Rows from block 13, named by matrix and row number. Rows with one number belong to one neuron. Each number is 128 + 24 x the weight over its row's rms, rounded and kept within 0 to 255. All counts start at 0. After the name is the row's rms in percent of the matrix's.
# fc1: MLP up (model.blocks.13.mlp.fc1.weight, 768x128), inputs 0-127
# fc2: MLP down (model.blocks.13.mlp.fc2.weight, 128x768, transposed), outputs 0-127
fc1.10 129 [120 110  95 109  85 149 123 148 121 170 118 163 155 121 120 141 113 148 120  87 180 137  93 152 167 125  90 130 116 164 115 110 153 106 123 122 117  98 101 110 157 120 141 122 110 130 113 188 149 154 122 107 168 146 136  96 106 103 120 135 164 100 126 119 142 138 107 134 164 122 128 158 134 160 133 144 188 118 138 121 101  94 124 113 128 121 154 153 124 134 153 130 114  83 105 131  64 124 142 165 130 181 124 143  77 108 119 105 157 128  95 136 102 130 106 116 135 126 140 104 144 135 171 143  88 148 133 158]
fc2.10 151 [129 128 148  98 131 161 153 144 136 177 133 126 139 114  91 137 121 148 107 116 128 127  73 133 151 108 158 103 155  99 126 152 111 140 151 117 156  97 104 131 152 147 138 122  91  87 116 156 152 147  96 134 120 143 125  54 143 109 125 147 105  97 132 149 137 104 129 107 125 105 136 204 137 102 151  82 123 117 142 137 128 125 130 149 105 192 108 119 107 146 104 144 135 101 182 132 110 126 137 146 121 168 114 162 109 156 129 126  76 103  91 129 158 141 145 121 133 155 152 110 122 115 132 133  92 110 160 151]
fc1.11 087 [ 88 125 131 148  64 147 125 159 138 122 136 111  84 160 109 115 129  86 122 152 154 120 104 101 134 113 155 158 141 116 131 100 175  87  80 106 120 131  92 122 125 101 137 125  84 110 148 144 165 104 142 132 103 135 116 129 110 111 130  94 122 105 114 152 134 101 109 184 126 163 122  85  91 149  99 129 136 119 122 113 143 133 139  89  77 145  93 120 135 121  76 103 143 132 150 124 146 153  78  48 136 126 146 116 141 125 140 161 138 118 149 110 129 128 113 117 125 148 134 118 138 147 138 101 106 141 118 155]
fc2.11 105 [157 159 121 186 136 123  91  94  90 154 118 128 174 112  96 166 122 129 129 109 148 143 120 182 108 139 149  75 119 139 133 129 124 106 115 151 150 164 144 125 133 113 142  93 138 141 153  95 153 133 127 109 121 120  91 135 143 114 101 113  95 146 156  82 182  91 112 136 136 131 104 138 149 156 120 100 107 166  60 113 109 137 124 115 150  86 119 116 127 144 143 123 124 169  86 156 139  93 149 117 129 110  91 120  98 154 116 144 110  89 115 120 135 164 141 131 122 149 162 146  95 125 122 133 137 107 158 122]
fc1.12 120 [137 153 135  82 102 134 194 114 155 108  99 141 130 137 144 153 103 103 104 121  92 150 154 147 140 124 154 135  91 115  97 130 123 124 173 101 107  90 130 151  70 136 140 115  97 162  95 108 105 146 142 151  83 164 102 144 140  79 175 164 174  95 150 131 159 138 150 139 130 141 122 130 100 145 111 139 131 129 160 116 117 160 138 154 153 107 125 105 138 130  92 109 126 136 108 132 114 120 134 131 119 108 109  87 137 121  82 139 158 125 104 147 161 122 133  94 159 137 109 158 131 145 137 131  73 117 154 115]
fc2.12 111 [142 114 127 138  82 140 102 156 144 116 104 150 120 134 166 139 131 143  84 101 141 119 104  78 113 153 131 136 117 122 109  96 111 133 125 120 114 156 147 116 123 137 138 120 102 124 116 133 108 187 146  88 147 134 105 119  90 136 171 136 175 145 146 177 162 145 106 151 131  65 133 158  89  89 120 121 105 130 137 153 154 139 156 149 182 175 148 124 140 114 139 126 143 133 132 127 155 139 142 124 157 131 151 116 167 166 166 105 183 160 133 128 183 105 128 119 104 148 150 145 116 128 145 137  90 127 108 129]
fc1.13 100 [165 118 145 173  97  89 147 143 149 113 114 128 141 116 122  97 142 122 146 138 119 112 102 123 106 136 104 135  98 130 141 125 128 151 167 121  90 146 124 115 123  78 139 146 118 107 182 158 148 120 145 109 158 136 138 119 131 154 125 122 124 148 125 118 185 123 158 148  90 139 151 125 165 159 112 171 125 101 143 134 114 122 121  63 123 109 113 153  92 136 137 139 128 126 126 132 131 147  97 148 115 136 119 140 132 155 162 165 110  65 148 175 125 160  94 159 135 158 142 104  80 107 142 143 100 131  97 191]
fc2.13 090 [100 130 107  82 156 171 134 125 108 121 164 119 131 137 121 155 101 135 143 133 110 135 144 132 154 112 123 135 128 123 128 143 132 156 131 129 113  99 147 128  98 125 102 128 197 152 121 164  74 153 156  86 114 147 137 131 124 100  92 161 121 144 105 169  88 131 104  91 125 142  94 167 108 104 113 133 161 135 145 117 146 107 115 194 201 118 158 122 129 123 121 128 121 111 128 135 141 118 149  95 161 119 131 155 128 121  78  98 144 149 121  95 131 102 145 101 115 126  84 152 139 144  84 158 147 120 101 119]
fc1.14 097 [ 83 164 159 116 127 117 112 139 136 111 151 124 109 145 123 100 139 139 114 158  98 146 133 150 108 148 130 158 117 155  94 156 113 180 116 164 181 143 146 113 149  57 132 158 149 100 121 140 124 159 125 115 108 146 122 146 144 133 148 136 112 152 144 113 131 155  96 103 112 134  85  55 100 153 107 159  96 135 107 126 143 119 181 123  88 125 120 137 139 147 126 139  96 104 132 160 131 119 117 137 126 173 112 150 110 142 147 152 156 134 124 131 158  98 103 133 153 113 168 108  96 120 138  83 113 157 129  90]
fc2.14 111 [166 120 123 172 121 139 129 106 101 156 104 156 155 104 106 144 137 102 132  99 176 157 155  96 154 113 134  94 122  68 159 109 131  97 139 129  79 120 122 142 148 173 100 102  93 122 133 132 100  97 138 144 148 121 112 107 113 137  95 130 112 102 109 148 131 115 158 136 137 123 158 194 155 103 145 116 141 120 125 118 114 128  89 117 159 133 145 120  90  88 106 109 137 133 100  62 115 134 106 114 154  76 144 128 157 121 129  87  94 125 140 128 136 130 155 134 124 105 123 168 164 132 103 160 137 128 126 145]
fc1.15 103 [137 105 128 123 126 103 165 150 104 103  91 145 146 116 129 119 143 131 127 140 117 143 108  48 133 147 123 115 133 129 138 134 133 125 127 148  84 147 119 125 140 138  99  88 126 116 112 135 108 154 133 112  79 167  96  87 135 140 112 123 148 106 135 119 167 143 144 126 143 129 118 163 147 147 114 164 122 115 134 161 106  90 126 113 119 120 107 145  94  88  77 164 149 141 162 145 146 114  89 108  86 136 152 116 152  82 138  75 127 129 151 149 155 127 177  97 111  88  98 111 119 108 144  92 153  99 176 143]
fc2.15 110 [118  99  97 149 166 100 142 160 130 170 127  88 155 134 171 143 101 134 122 151 113 121 122  69 203 148 156 126 128 149 104 140 130 142 119  99 167 155 135 135  96 109 118 154 132  76 120 116 136 117 141 122 119  90  99 120 139 111 140 120 129 149 127 127 130 131 149 167 133 120  91 106 103 102 117  80 127 128 107  89 119 137 123 166 111 123 134 166 128 160 125 135 117 104 114 158 124 102 122 105 151 122 132  93 141  76 139  94 138  74 131 141 127  94 164 152  66 115 134 139 107 134 138 171 118 128 151 126]
fc1.16 081 [153 139 112 163 118 135 106 162 165 128 119 128 156 114 144  86 109  97 193 131 149 151 130 152 157 103 118 137 145 152  72 104 113 120 173  98 116 120 133 139 120  89 131 164 105  97 132 140 100 167  84 134  82 121 150 114 144 138 114 115 127 103 105 174  92 137 124 124 183 123 136 113 129 135 119 150  90 120 168 146 133 161 113  96 143 107 131 131 144 167 157  81 130  77 100 153 105 119 143 127  86 122 120 145 128 126 148  95 130 142 102 163 155 143 134 130 137 143 143  90 132 127 151  96 151 119 119 131]
fc2.16 097 [107 133 127 106 163 120 137 115 130  97 118 104 118 126  99 175 124 127  81 125 123  81 125 125 141 188 143 102 137 118 186 150 120 143  72 163 164  84 136 119 138 136 122  95 151 163 112 132 144  87 156 122 123 122 105 122 110  94 146 128 122 172 125  87 166 124 112 146  94 135 111 120 153 122 142 144 141 137 114 109 123 114 128 150 118 120 138 155 130 124  90 101 137 146 137  76 140 112 142 156 182 152  86 147 105 130 140 148 108 111 133 103 115 143 108 130 107 131  90 130 107  82  76 166  97 144 148 142]
fc1.17 087 [116 135 141 147 104 121 120 143 165 131 150 105 107 130 134 113 135 144 145 127 109  97 147 132 112 147 110 126 128 177 204 112 126 166  89 113 142 105 142 129 155 122 110 128 109 127 135  97 109 132 142 120 133 198  79 141  77 149 129 122 162 159 112  71 125  86 124 105 134 162 117 136 123 136 187 116 149 148 109 150 119 114 147  99 138 153 116 134 127 100 172 140 128 165 139 121 142 166 102  99 155 124 111  98  98 115 138 124 155 164 135 120 106 165 150  95 110 116 112 118 151 148 158 154 127 112  82 145]
fc2.17 084 [147 130 110 141 123 116 132 138 124 141 114 148  97 119 120 142 120  86 107 116 115 156 120 120 163  82 130 135 106  96 101 137 130  99 168 114 115 128 115 160  95 161 137  99 140 117  96 119 133 138  70 143 116  93 181 113 189  85 125 158 124 123 132 192 128 144 134 139 120  86 127 136  93 117  65 136 136 113 140 113 151 156 116 146 146 123 119  92 119 150  87 104 165 124 142 133 120 108 121 151  91 115 139 136 165 129 132 132 114  99 107 131 166  84 135 137 125 152 143 153 124 126 106  90 113 168 184 108]
fc1.18 106 [ 57 205 109 124 149 133 149 123 149 101 159 168 124 104 122 131 149 159 128 124 126 156 104 161 132 150  97 120 130 135 122 125 189 101 131 148 145 116 105 107 130  93 109  91 131 126 121 152 103 161 183 143 116  91 144 105 103 104 110 148 138 138 102 138 117 108 133 106 110  90 150 119 154 114 143 112 135 142  94 124 157 117 131 120 116 150 118 150 119  89 155 180 105 158 162 109 110 165 114 114 135 136  77 111 171 151 120 118  82 134 138 127 125 130 123 141 122 162  98 131  94 150 122 114 106 116 153 139]
fc2.18 083 [104  80 137 101 138 130 132  71 135 143 108 138 137 124 122 137 107 121 153 107 107 168 150  91  99 140 134 123 130 115 140  65  81 112 117 125 148 102 115  87 161 105  86 132 140 148 110 115 118 179  86 152 112 123 123 117 137 151 141 173  95 127 131  94 114 158 141 119 169 136 130 109 154 101 184 146 105 131 159 129 103 119 171 125 137 130 137 112 172 154 155 146 135 158  98 179 140 146 138 124 143 100 142 151  91 108 125 128 148 118 115 118 140 103 155 160 147 162 135 136 169 149 153 106 112 112 111 147]
fc1.19 098 [133 133 112 147 134 120 115 163 103 132 113 149 151 136  98 126 169 135 139 146 160  90 106 126  95 124 134  87  93 177 112 172 120 117  80 126 104 120 159 150 132 172  85 131 110 125 103 148 153 133  91 117 119 141 121 144 111 103 103 147 122 123 144 149 109 132 150 101 149  97 107 150 141 155  96 159  89 122 104 184 100  98 148 170 151  89 126 133 135 110 160 101 109 140 101  91 107 150  77 151 157 158 138 132 131 145 108 115 174 141 118 176 114 105 151 133 125 177 154 129 109 137 141 130 104 132 126 143]
fc2.19 092 [107 119 155 124 117 133 148  90 136 115 138 120 136 116 185 134  97 108 123 118 121 156 148 146 153 137  97 185 170  92 135 100 152 155 175 108 130 149  50 119 116  73 144 140 161 125 148 115 140 115 143 143 134 106 121 116 149 144 114 103 113 108 131  87 144 105 120 155  89 163 159  95 134  91 134  95 163 125 151 113 143 135 120 105 131 181 140 125 111 130 112 147 134 129 145 153 114 125 184  89 100 100 111 109 142 122 144 130  95 103 115  91 132 142  77 131 127 104  98 148 118 126 113 113 153 140 113 143]
fc1.20 087 [126 156 105 120 139 118 113 110 133 149  94 156 135 163 129 195 107 125 120 165 102 137  94 131 143 142 132 154 106 163 166 128 132 141 148 116  81 148 173 120 122 112 103 133 145 121 155 167 136 141  86 126 147 158 111 187 146 159 125  95 110 130 120 137 154 137 125  77 104 106 111 159 139 117 121 114 142 118  80 100 110 145 147 141 169 111 104 135 131 146 149 114 149 146 122 140 120 117  94 120 130 159 126 120 116 111 145 115 153 165  70  93 120 130 150 145 128 146 150 184  97  76 145 173 148 145 134 137]
fc2.20 100 [132 107 150  87 110 116 143 149 131 117 142 140 108  66 138  49 130 149 138  88 157 142 150 121 123 103 132 112 153 116 135 118 153 125  89 157 143 113  91 157 139 148 141 124  96 103 112 105 114 124 128 100 120 122 134  90  79  73 127 124 116 142 138 120 130 106 116 159 146 140 144 100 114 155 112 174 111  97 176 153 133  98 136 128 108 172 149 124 131 106 143 124 103 106 138 145 119 127 163 131 121 105  89 145 142 124 144 133  95 104 184 189 129 133 103 118 137 130  85 113 139 167 105  90 119 138 137 130]
fc1.21 092 [123 160 136 142  91 130 168  68 139 143 134 127 152 149 135 149 121 171 128 170 142 139 108  98 101 135 138 148  84 111 183 142 137 115  92 170 134 122 111  98  82 125 185 150 123 124 147 148 136 106  99 126 138 169 122 143  93 116 144 159 143 161 109  92 149 132 135 144 147 130 129 132 131 164  98 108 109 151 125 148 115 120 112 124 109 126 131  90 104 130 158 123 132 154 141 143 125  99  94 104 103 177  99 105 152 109 135 130 129 135  89 121 113 140  98 106 172 153 158 107 144  88 151  77 148 149 149 110]
fc2.21 085 [119 101 103  89 172 157 133 168 154 137 156 100 136 143 133  98 147 103 144 106 118 148 154 159 117 136 121 100 169 131 111 111 121 143 160 124 112 123 108 137 151 144 127 121 159 156  98 143 113 116 111 115 140 102 153  90 150 148 118 115 129 102 136 177  93 119 114 109 123 179 131 130 166 141 121 138 159 120 114  95 178 101 122 113 153 119 166 149 148 126 100 128 116  84 138 103 154 117 158 140 133 117 154 155 121 146 124 106 142 141 193 109 160  83 144 185 103 101  96 146 114 182 138 137 120 106 150 148]
fc1.22 086 [114 103 166 126 148  92 100 144 141 112 112  94 125 102 132 146 105 127 124 132 149 142 135 104 130 157 107 133 130 129 129 153 182 138 102 133 158  99 134 108  79  94  45 169 150  91 130 128 160 144 116 106  85 127 119 141 105  99 107 118 119 121  84 168 123 103 113 128 125 126 140 151 175 155 145 116 167 122 101  95  98 172 125 113 137 141 113 104 147 142 158 114 136 139 100 118 119 140 160 111 163 156 131 137  93 127 119 126 148 119 141 102 144 134 124 111 116 188 134 126 146 147  94 161 166  82 132 154]
fc2.22 099 [159 140  80 148 148 159 116  91 146 128 138 165 136 156 132 138 133 111 132 151  91 122 101 179  92  76 171 103 127 118  89 107  84 115 136 129 107 151  80 188 172 144 199 117  98 157 148 118 117 122 128 140 165 119 175  99 156 114 117 136 131 119 158 102 128 182 120 146 112 110 128 126  82  94 128 129 113 136 141 171 145 108 116 146 134 111 112 144 121 104 114 116  93 119 167 106 128 123  98 108 109 121 136 129 139 120 114 113 130 110 124 148 126 122 146 162 141 104  96 117 120 110 151 132 104 136 133 125]
fc1.23 086 [141  81 129 102 134  97 166 115 103 106 147 112 123 138 142 125 135 110 151  92 107 120 130 131 121 163 136 152 151  98 104 118 137 120 147 113 123 135 120 126 172 118 113 163 188 127 103 128 105  87 155 126 122 155 142 143 119  63 112 135 150 110 126 146 102 109 141 142 170 103  69  96 125 106 116 139 129 143 183 158  96 178 140 110 153 138 162 123  74 126 127 126 131 157 122 113 124 140  84 116  86  98 147 106 140 124 142 160 166 140 155 152 138 144 100  95 161 143 107 133 165 139 119 109  99 113 127 149]
fc2.23 104 [139 128 136  72 121 109 109  93 134 148 125 185 150 126 102  98 106 163 149 106 109 116 160  91 120 131 155  93 116 149 121 129 108 120 112 116 123 130 148 130  81 155 131 121 136 127 154 107  97 172 150 151 116 112 116 132 100 135 151  85 129 150 105 126 123 164 114 131 127 135 148 174 137 138 145 110 152 108  73 103 189  99 126 132 105  85 109 125 121 141 116 176 132 104 136  67 137  95 146 128 154 144  98 108 105 142 104 134 122 138 110 144 168 137 155 104 102  86 135 144  82  85 112 118 135 138 136 112]
fc1.24 086 [ 93 109 131 124 133  90 133 115 102 125 114 162 122 106 129 208  92 135 110 140 107 112 147 139 119  95 146 148 127 107 132 138 108 102 117 121 109 143 118 168 165  94 135 107 131 156 146 116 118 137 144 157 121 120 131 124 145 168 118 120 174 113 109 117 158 134 157 106  95 110  82 157 114 121 165 124 165 127 119  84 110 178 145 158 112 129 130 134  89 151 148 121  96  88 113 167 128 130 107 123 188 163 109 111 130  81 106 156  93 136 126 145 116 102 133  97 147 124 152 102  93 123 127 162  92 125 149 157]
fc2.24 094 [182 127 146 119 138 139 132 138 176 149 131  93 120 152 124  43 129 111 126 140 130 135 120 132 109 140 127 137 126 154 134 111 150 122 138 140 143 129 127 113  80 153 118 162 137 133 116 115 135 131  99  95 117 127 151 146 108 121 123 171 103 140 142 139  90 115 111 117 166 148 173 113 131 130  87 131  77 107 150 152 133  82 106  72 140 125 147 127 146 127 104 169 135 160 151  90 113  98 125 129  86 104 142 131 138 170 121  91 126 132 156 121 140 159 134 153 121 136 101 123 170 129 152  63 162 151  95 109]
fc1.25 118 [166 141 114 110 150 171 123 114 193 117 117 137 113 154 116 125 143 102 111 150 137 165 146 137 123 143 127 121 140 111 164  95 126  83 166 141 107 119 147 192 117 147 116 141 147 137 135 107 149 108 118 142 151 123 144 156 110  99 114  95 165 147 140 125 116 144 134 160 160 164 174 105 128 131 168 116 133 118  98 138  96 136 103 156 158 128 149 147 114 193 162  83 168 144 132 139 164 163  82  99 159 129 109 120 156 138 147 132 165 132 139 157 125 174 159 124  98 131 123 134 125 138 120 139 152 137 116 153]
fc2.25 121 [ 83 131 118 156 103 102 117 144  76  95 123 106 143 131 134 118 115 161 162 111 105  71 120 105 136 103 132 103 120 126 114 149 137 159 113 129 119 134 115  66 139 140 160  95 116 154 128 146 106 139 157 133  96 134 115 130 151 190 127 128  87  99 110 162 143 124 105 118 121  58 112 155 128 114 109 124 132 149 161 134 183 126 141  91 101 147 133 103 135  59 105 142 114 138 106  97 106 104 160 130 113 110 155 148 107 121 126 122  92 101 113 101 110  94 132 128 168 133 125 145 158 118 145 122 119 102 117 118]
fc1.26 106 [109 157  93 122 110 102 122 163 105  98 144 117 115  88 105 138 134 112 118 122 136 158 118 112 131  97 122 150 138 116 101 132 148 159 144 126 125 115 116 159 152 116 159 125 111 109 171 183 122 145 127 151 134 144 133 143 144 125 146 105 125 134  86 125 104 107 132 186 119 109 177 181 125 147  85 140 151 176 114 161 165 144 111 100 141 146 149 122 123 148 152  87 137 139 119  88 131 128 130  97 105 106  89 108 157 156 141  83  83 140 108 149 153 122 125  91 114  99 184 139  73 143 121 120 108 148 144 120]
fc2.26 081 [133 119 116 140 152  98 106  98 127 131 102 146 119 145 169  97  93 116 144 133 143 124 147 165 144 129 142 141  87 135 178 182 103 139  68 127 122  93 154 121 131 142 100 130 163 114 148  71 115 105 144  85 139 176 132 146 100 120 111  95  80 102 148 163 137 131 119 109 100 121 120 140 106 139 114 117 120 137 123 123 112 153  97 148 104 141 136 172 126 119 104 113 133 124 143 113 162  76 145 143 135 126 154 137 108 108 132 107 141 115  92 145 135 152 167  86 142 137 110 126 121 169 135 156 120 172 154  71]
fc1.27 104 [129  86 135 135 140 144 151  97 151 120 140 131 125 119 126 120 127 112  99 117 166 153 101 124 138 132 103 108 146 121 109 111  89 126 164 143 142 125 118 137 174 117 150 120 106 103 139  92 156 145 132 138  98 157 152 131 111 100 120 124 141 143 115 162 118 184 138 102 122 111  88  92 135  87  75 164  78 119 133 147 141 136 165 153 107 108 143 124 101 139 130 129 140 130 100 142 138  90 122  65 124 197 165 123 113 129 110 131 148  93  79 142 111 111 117  91 146 148 143 122 103 108 169  70 137 107 133 142]
fc2.27 136 [174 138  97  98 151 127 128 105 140 153 134 129 138 117  91 155 149 112 133 169  86 146 128 157 135 126 122 102  95 123  87 106 111 128 146 145 152  92 119 131 126 108 152 109 149 108  91  82 117 119 157 152 124 131 162 122 151 120 152  96  95 172 166 148 107 179 109 128 106 101 135 123 106 111 103 131 132 124 119  83 170 121  83 133 158  96 133 120 116 174 147 155 152 161 137 108 134 117 126 135 136 144  87 203 177 171 140 108 149 138 132 140 122 121 131 107 162 110 103 132  99 119  97 146 128 130 128 134]
fc1.28 113 [130 145 114 146 101  98 121 121 130 103 119 151 140 116 129 129 124 144  82 115 122 131 124 106 142 115 119 102 119 157 116 119 119 114 125 111 124 138 102 122 126 164 134 133 154  85  59 131 123 139 106 105 114 117 116 160 114 139 105  87 127 150 117 101  74 153 131 130 125 136 146 122 106 131 147 109 142  91 162 126  74  93 163 108 150 137 149 143 158 131 126 115 127 110 107 134  92 117  81 124 117  66 197 117 100 113  99 185 131 107 130  91 170 136 103 125 142 101 162  97  96 102  92 101 151 142 155 159]
fc2.28 096 [135 105 114 109 153 127 153 130 110 123 136 114  99 115 110 116 123 124 139 146 108 142 110 125 109 161 166 158 168 127 130 132 150 114  97 144 113 134 141 130 116  95 102 120 113 151 199 129 122 132 141 162 171 138 132 109 149 138 150 151 107 122 150 132 184 127 112 164  69 107 121 144 137 106 110 149 152 146  83 108 167 128 112 162 108 115 121 130  98 136 116 178 129 134 107 118 176 135 154 136 139 164  86 123 163 149 128  62 121 131 101 158 112  98 155 110 141 150 129 156 163 118 190 149 109 126  98 146]
fc1.29 081 [146 103 137 136  92 128 164 177 135 132 110 116 133 160 141 121 111 155 160 152 127 167 141 127 163 165 140 149 117 121 121 111 106 120 157  87 105  96 131 151  71 125  99 102 101  91 122 134 109 101 110 106 179 163  99  92 112 122 124 118 141 141 143  99 104 151 162 131 144 147 147 142 123 184 148  79  97 107  89 128 129 139 100 152 120 102 167  96 162 152 131 127 146  75 140 146 112 148 126 132 140 121 119 118 129 129 108 117 107 144 150 123 157 171 188 127 128 160 140 100 126 140 141 111 143 146 148 160]
fc2.29 089 [121 124 104 110 139 140  88 121  92 126 126 136 107 139 124 153 117 131 110 114 159  80 119 135 142  78 140 112 130 108 117 121 150 113 120 142 144 201 141  82 116 175 107 186 124 149 138 132 147 145 122 124  63 117 138 157  94 149 130 146  93 149 105 145 150 133  81  92 129 124 148 125 128  75 129 152 138 117 156 142 119 118 103 116 156 105 128 149 116 130 152 131 113 148 159 131 181 111 135 123 118 153 127 156 128 180 149 134 121 105 125 101 128 121  96 136 133 103 103 199 130 119 139 147 110  85 111 100]
fc1.30 105 [ 95 143  83 135 122 122 156  83 158 112 120 142 127 141 161 140 159 106 136 131 158 134 152 138 110  88 101 111 147 130 108 120 126 144 127 135 109 132 134 106 201 130 106 131 135  80 109 137  86 132 174  79 106 142 102 154 142 181 101 126 105 121 147  81  76 143  91 149 125 148  97  95 112 146 125 141 153 119 110 138  79 135 133 120 166 163 113  99 147 143  96 118 119 102 153  94  97 163 142 136 108 132 105 127 171 144  95 143 155  93 145 127 117 128 127 134  96 137  95 151 144 106 123 126 145 111 133 120]
fc2.30 085 [164 139 134 158 157 145 151 131 147  87 147 147 168 117 117 146  83 138 118 108  91 152 102  88 115  99 122  93 129 164 151 172 145 119 127  96 160 109 127 128 125 135 118 138  92 156 105 129 120  91 138 137 153 139 162  99 174 155 119  84 119 129 154 136 116  96 180 113 150 133 150 166  78  85 109  94  98 121 122 120 134 112 138 152 142 129 109 115 149 142 138 100 151 186 107 119 123 117 110 148 181 163 107  85 117 120 154 108 127 146 118  78 136 119 162 101 142 121 121 106 118 139 138 111 136 143 123 114]
fc1.31 109 [134 111 137 112 104 168 135 119  91 128 143 170 152 152 110 158 157 139 163  84 101 121 183 158 132 102 154 129 136 131 139 136 148 142  76 112 121 117 122 148 146 145 136 147 147 166 149 151 116  91 107 122 112 128 139 156 123 150 146  95  89 122 115 150 136 109 121 192 125 135 180 160 147 126 158 129 118 156 161 110 106 110 153 120 167 147  69 113 171  99 139 119 131 145 128  82 112 118 140 182 128  89 134 117 132 147 132 167 151 169 127 141 107 145 127 130 164 161 120 142 157 127 132 153 106 133 142 139]
fc2.31 117 [137 142  82 149 143 119  95 137 176 105 109  86 101  96 153 122 115 121 104 163 141 146  70  84 136 128 103 116 137 113 131 124 125  86 158 123 130 166 152 102 115 134 127 158 114  88 132 118 151 149 153 132 140 112  96 108 137 106 114 146 156 120 155 121 121 174 132  89 150 104  85 122 129 136 127 111 140 110 130 142 126 158 109 147  91 107 163 152  86 155 117 133 105 123 126 171 135 120 103  97 164 156 100 149 147 129 126  76 124  71 142 129 124 129 134 132  88 120 166 110  87 145 151 125 125 144  78 150]
fc1.32 082 [113 126 108 101 107  81 153 121 146 107 115 146  92 147 117 159 133 161 147 127 131 131 131 122 136 130 168 119 135 124 107 141 136 128 117 137  99 180 130 121 184 101 130 156 132 121 158  93 121 150  89 148 133 112 137 127 140 149 181 123 145  99 121  68 119 127 111 135 138 175  94 107 121 114 149 146 129 144 169 129 147 167 103 100  82 102 147 157 144  99 125 113 157 155 130 105  84 111 103 156 147 141 163 146 142 112 161 175 125 145  95 111 103 151 201 138 134 130 118 127 106 166 116 126 148 153 142 150]
fc2.32 108 [179 140 123 126 148 144  90 104 139 159  89 108 158 132 129 121 127 101 114 131 153 100 123 115 129  99  97 161 119 158 150 108 175 126 112 138 188 130 119 165  85 125 118 111 141 116 119 161  58 131 165  95 129 135 130 134  93 117  95 160 130 124 140 167 134 124 107 122 137  89 143 141 139  87  89 108 143 151 116 130 126  98 137 152 145 190 140 137 111 124 123 141  93 133 115 171 147 132 142  97 102  95 104 139 120 141 119  93 123 135 159 150 135 125  67 129 103 117 128  87 110 110 120 110 125 105 135  93]
fc1.33 092 [116 110 143 110 137 105 123  88 149 120 145 140 132 123 106  90 124 115 131 139 131 113 123 145 106 140 152 151 143  97 159 125 154 110 161 109 137  82 124 131 132 147 131 128 124 115 136 120 141  91 172 133  97 109 184 126 114 139  41 145 177 140 165 123 122 144 117  98 119  82 132  87 119 139  91 165 101 119 145 111 144 156 109  86 123 133 186  99 165 138 139  78 176 130 100 103 144 121 123 108 113 131 152 142 121 146  81 148 151 155  92 120 152 135 128  86 149 148 113 118 110 109 135 115 105 139 113 124]
fc2.33 105 [161 132 138 123 113 157 152 155 140 117 141 108 136  75 160 146 132 144 149 127 127 177 127 137 182 123  97 100  86 155 129  98 132 156 135 124 156 174 123 186 124 127 114 125 138 140 145 150 118 159  91 114 150 144  84 109 122 139 159 102 124 113 113 127 135 124 120 154 146 144 111 164  97  96 144  78 158 166 132 165 125 118 137 155 114 130  94 132  86 105 124 178 105 117 149 112 110 140 122 111 154 168 120 128 121  89 128 141 146  87 153 116 119 118  78 184 143 116 121 145 159 161 142 134 142 128 156 135]
fc1.34 102 [104 143 143 141 147 103 164 140 135 163 151 146 156 139 123 107  88  61 140 140 138 130 118 162 120 132 131  96 119  81 138 118 101 161  86 114 118 160 100 100 136  97 166 162 139 100 158 118 134 141 167 125 174 141 157 158 129 134 140 135 110 138 106 120 115 136 103 107 155 110 135 110 157 131 144 175 155 157 142 109 100 114 163  94 144 132 140 112 146 158 103 115  81 162 104  87 140  86 121  99 117 140 128 109 167 133 169 109 112 114 164 153 138 152 173 130 123 127 132  93 110 126 135 170 146 116 153 134]
fc2.34 101 [118 144 143 118 107 162 147  85  92  99 136 157 124 123 104 130 169 188 147  83  90 141 144  94 101 125 138 129 117 164 129 139 142 102 131 142  92 128  96 119 153 130  92 119 115 123  85 124 148 146 120 134 112 134 139 100 115 129  98 126 129 115 183 145 164  95 166 138 106 144 138 109 131 115 113 102 131 109 121  99 177 110  97 173 106 137 115 156 132  69 132 125 175 120 153 100 132 135 145 139 130 160 111 121  95 108  91 129 155  82 111 111 124 133 130 132  74 120 105 129 118 134 129  94 145 177 102 120]
fc1.35 112 [142  97 122 141 117 111 134 142 150 118 161 153 111 145 110 120 122 124 119 131 155 119  98 144 171 130 148 106 101 158 162 155 173 157 111 149  50 141 116 161 104 103 120 119 125 161 132 130 134 144 132 145  96 136 166  98 123 147 189 179 132 126  98 144 129 154  86  93 118 176 136  89 167 146  98  71 135 118 173 144 117 149 148 123 138 114 149 118 108 178 134 148 137 149 140 149  99 161 117  91 154 112 133 124 169 128 137 128 149 123 129 116 137 137 126 162 161 124 137 165 113  99 115 134 134 142 126 117]
fc2.35 114 [120 147 130 128 130  91 122  78 134 139  95  98 154  99 113 147 133 138 113 124 124 118 139 109 114 136 120 134  95 153  94  98 110 100 145 117 172 156 147  99 177 113 128 108 122  78 121 104 104  58 122 121 155  96 127 151 152 116 103  89 111 119 118  95 136  86 150 127 139 107 150 191 115  99 136 143 123 152 105 116 147 114 132 156 113 146 121 157 128 109 141 151 137 100 113 134 186  86 112 150 106 124 181 121 112 146 138 143  98 150 116 156 144 130 103 114  92 140 152  97 130 138 182 100 109 151 117 139]
fc1.36 086 [107 151 128 124 150 117 122 141 162 113 120 148 153 167 100 126 126 133 101 143 130 148 139 154 152 109 127 143  87 137 140 153 140 157 159 102 134 159 112 110 101 108  72  85 107 164 137 159 138 128 108 149 117 143 130 143 157 145 150 146 121 148 136 158 113 128 138 142 131 154 110 153 150 125 177 109 139 134  53 156  92 106 130  92 122 140 101 108 181 125 169  89 132 149 101 127 130 147 156 171 104  79 107 184 132 148 156 152 124 157 133 108  96 146 129 113 145 127 127 106 136 119 183 118  97 134 128 154]
fc2.36 100 [164 143 130 126 100 124 152 126 112 147 150 110  63  70 154 129 104 129 157 135 128 127 119 131 144 129  96  89 137 122 108 116 158 118 122 114 121 138 182 138 146 134 153 157 140 153 128 117  94 119 143 125 156 125 101 107  79 127 146  98 139 101 114 127 142 154 125  90 157 109 140 132  96 130 110 164 129 150 190 106 122 123 118 169 130 100 148 125  72 141 120 161 181 168 141  89 128 143 117 108 141 173 148 130 119 108 117 151 125  94 152 155 145 125  95 124 125 144 155 123 169 122  87  97 149 163 133 156]